Weights of a small contrastive image-text model.
Model: 64-pixel images, encoder norm layernorm, encoder depths [3, 3, 3], text encoder norm layernorm.
Training: soap at rate 0.0016, 14600 steps, batches of 512.
Data: trained on rendered rooms with furniture, 145000 training examples.
Rows from block 2 of the text encoder of a small contrastive image-text model, named by matrix and row number. Rows with one number belong to one neuron. Each number is 128 + 32 x the weight over its row's rms, rounded and kept within 0 to 255. All counts start at 0. Numbers have three digits each. After the name is the row's rms in percent of the matrix's.
After each neuron's rows are labels from the 100 texts, of 14848, where the neuron reaches its largest size: "tokens" is the input token at the peak. Only what is clearly more common there than usual is listed. The data: rendered rooms with furniture.
# gate: MLP gate (text_encoder.blocks.2.mlp.gate.weight, 512x128), inputs 0-127
# fc1: MLP up (text_encoder.blocks.2.mlp.fc1.weight, 512x128), inputs 0-127
# fc2: MLP down (text_encoder.blocks.2.mlp.fc2.weight, 128x512, transposed), outputs 0-127

gate.366 123:093102113127112110118109096127066134194146107132143093107140064170133123146131115139136093168134143121141219143161179139131141146162144109089088135173091140149091130162122159110150134171106090077063092154088059144067111092158088150086112104123069105122105151129129146191125135081157141175120128147143074034100129122138160220155157122116115109133168095154131095149146137129156179159142
fc1.366 107:094129057157093105135121115104110103155174126097124129088173093155141091113153093132133150132101133108085179171172146126148146099123130124154110111157163126102124115080139175112105110125141137173120122140121054149075181175132120120080122066160128174096122173128161220081128166169127112118129107101135072089062134091155110193111186097104171114155163099161161184166142139056133135173117
fc2.366 128:174136112076110093171113107122094166156095141048080120147160141118161132130099124118207199097099170070106143125153169064134108131125118149155161158172081211143114111136140088109122224143107148137145135119153120127121128102150123142115157147149111181169187112157059168117129114125135125100127165171105069103151129131080111177112136110189109140129140108147113121102138123137044175121102
tokens: "red"

gate.457 099:182120110118149171102152125108106179108157097134158076143128081106134141096126088186160088124116095169164120122170153189164085138197147156162102147162132144079145137129106091075165082101132130147108162127145079113075103074126085125140141108137143162104202102133171120130191137069125149053177134089113150118120123138167084113089075093167136091125137122123096148155103084172107106053120
fc1.457 107:057121187109087099129139154130124078123139153167102122136122151205108156185123162110124125098114138127101122152143120082065184116112114147053205086157136120188069155147139155219098188154122130105122098098109188161135156190131151131088143117137083171143104140120121126124131123124114107174101106130111081129134112146096126134137140158121091179095062168113152146073145138084154068140138
fc2.457 083:088102160064184130119115080179172151140155101160103084158125133117103085127119147146089151117132100101135123093139105047091158142104127106059106125164187144174142115124143110132172088159137150137106115072173165116151129148096084131119082070141163146137144154197131132156135140128143074170054172109119131108106152139139149124134087156102115135091107097166099126109191093126194080188057
tokens: "white"

gate.432 055:152084127139125055120193206158125080092084095122143159129032149172162157124128094064136114103134093129124126100101132128164161158085162100158101140130119110145134192147151139150139098167131113090122158113132177106151124159115137086128132166110080153184108101125107221149142125164113169126166063109115055106136135124159092122107112135126186126088165206128129076165118137124113147124144
fc1.432 052:099119144094181171160127094099119148150140124151155149027099098112036193122114098141094179119183128119113089089060145148097061114182154070117142132173126129169083097144097096111113099111142092134144153145126127181137135115132132140126120135137177145084115126113105111126080150133166152123142167143153129152118148159056198137162132123126099132110103180113114195107057116092129168083133
fc2.432 061:115148131142171148163122142158158129109190140126098103139097183124142116083130093064097130116081129114149159166146161103130100168125148097179143117091129093133145134138103118127146107157110095059178160154104136130082112172148105112090128178072162089113164175161109119096036146097128072145138108192085065136113151107180087159125141180194094088108214121090107112109111086113120096121116
tokens: "red"; "pink"; "barrel"

gate.344 063:160179148126187168125147069154154130117135141145121124139092094081111115074159114121140128127128162139062143107146123076079189170165175107110067137141154183106134137120167134113170072104086161176078182102158162137093106155101153116179119155056083159129157120083183142133089154160123145129134124129152187153097115123158062159151148113140140166107132077082133168144084065116135090162125
fc1.344 066:158144124151129095138149139113133108075065073117089142115146178104115161146192155108122155117163090180093107141116129149171105094147082090163138059131118140170121135166117120170146210096176081045115132090118134118073154138128100141113167063144106098112098132161101125160131091167091101115179123112123108183191185130170114139091121219176150127160131128092130142115128133128167104107154
fc2.344 076:131067126217149169094206109151154115094096186115107122141062129158104173163131058143126146131144140153115115145096152170140132165136116125174112100147147086158088078102136160128178099100093134140124107126148103115095097167122124111126115143125141135143123094137094128100088152115162125179044108149149099067059125106116172125099109120196116086118070107115081138125207096082178109148130
tokens: "white"; ","

gate.52 149:111176095125186154122049128087152109145073128073144140093152128125181184144093219119069098126071161174069143181105140136130158156130102110103108138092150138129168124153125151147173099109086113131098103071154142128146110142121160129102119117101115105167111095140174148147159158110172134102087153113081131149116111039073118170135120088133122172150139140132146080089164158164207143115120
fc1.52 139:128167079146185142142084141095133138118093124080141121064181134119184184147109196131091111100102142180077154154111125127121141137107105136103137129120137129123160121153119121134159123133067118135098095064148164124138094164093148122093111118098115084150109110121201161127162157100195151108098133101092154178113108013084122128145137083108126170151169166126127076082156159177197120101094
fc2.52 070:137136080149084127157116139124150180094076053100117111077096140130110102090105080160086095129137057090139101103132106130105105129141141148127098083080118136126099132094088151041108199113112108153097063039099191116101090138168158147164101091138134085126143160083133067135105125121174136135153056114094120142093110122073122122148094101087109120111108133068102106113121107106126091154146
tokens: "red"

gate.82 077:066132123135146113124087123110123161114137123135088079170065125076092112123119124123165101127094166120179119198103098129127129117157141129063115153159136134145104082114122141157148115153149175082148128171077118113138098064159125174140126167059106120047117140094106112165084093109094060171156164094114096075143145094157157116109083110174048195174107148103140129148178136156105122117163
fc1.82 071:081133120106110099062180124107167133096151144114115092165146078074120096062125117124085122072137156092109131115071136068120128125133097181066133199126125142138118149082155146120151191100176113171088061082169127045175098190120157135105114139113151210147148146116089114144098142100102110133092125129097090127136127113162132125084150108149110189118106124110138164107104152133120059145114
fc2.82 080:155147136117063150135148101125096119154106121092114159177160104133111099131129109097157143076076120112095186136130120088166119092101118086142136178137079098139137139086085127139113160114193143138148109132087084046114129130152069123130139174191132188148197111103136221141122146117182127169117090147128119097081126080101140094059100114121163146169092112114158115124149062166126122069094
tokens: "red"; "yellow"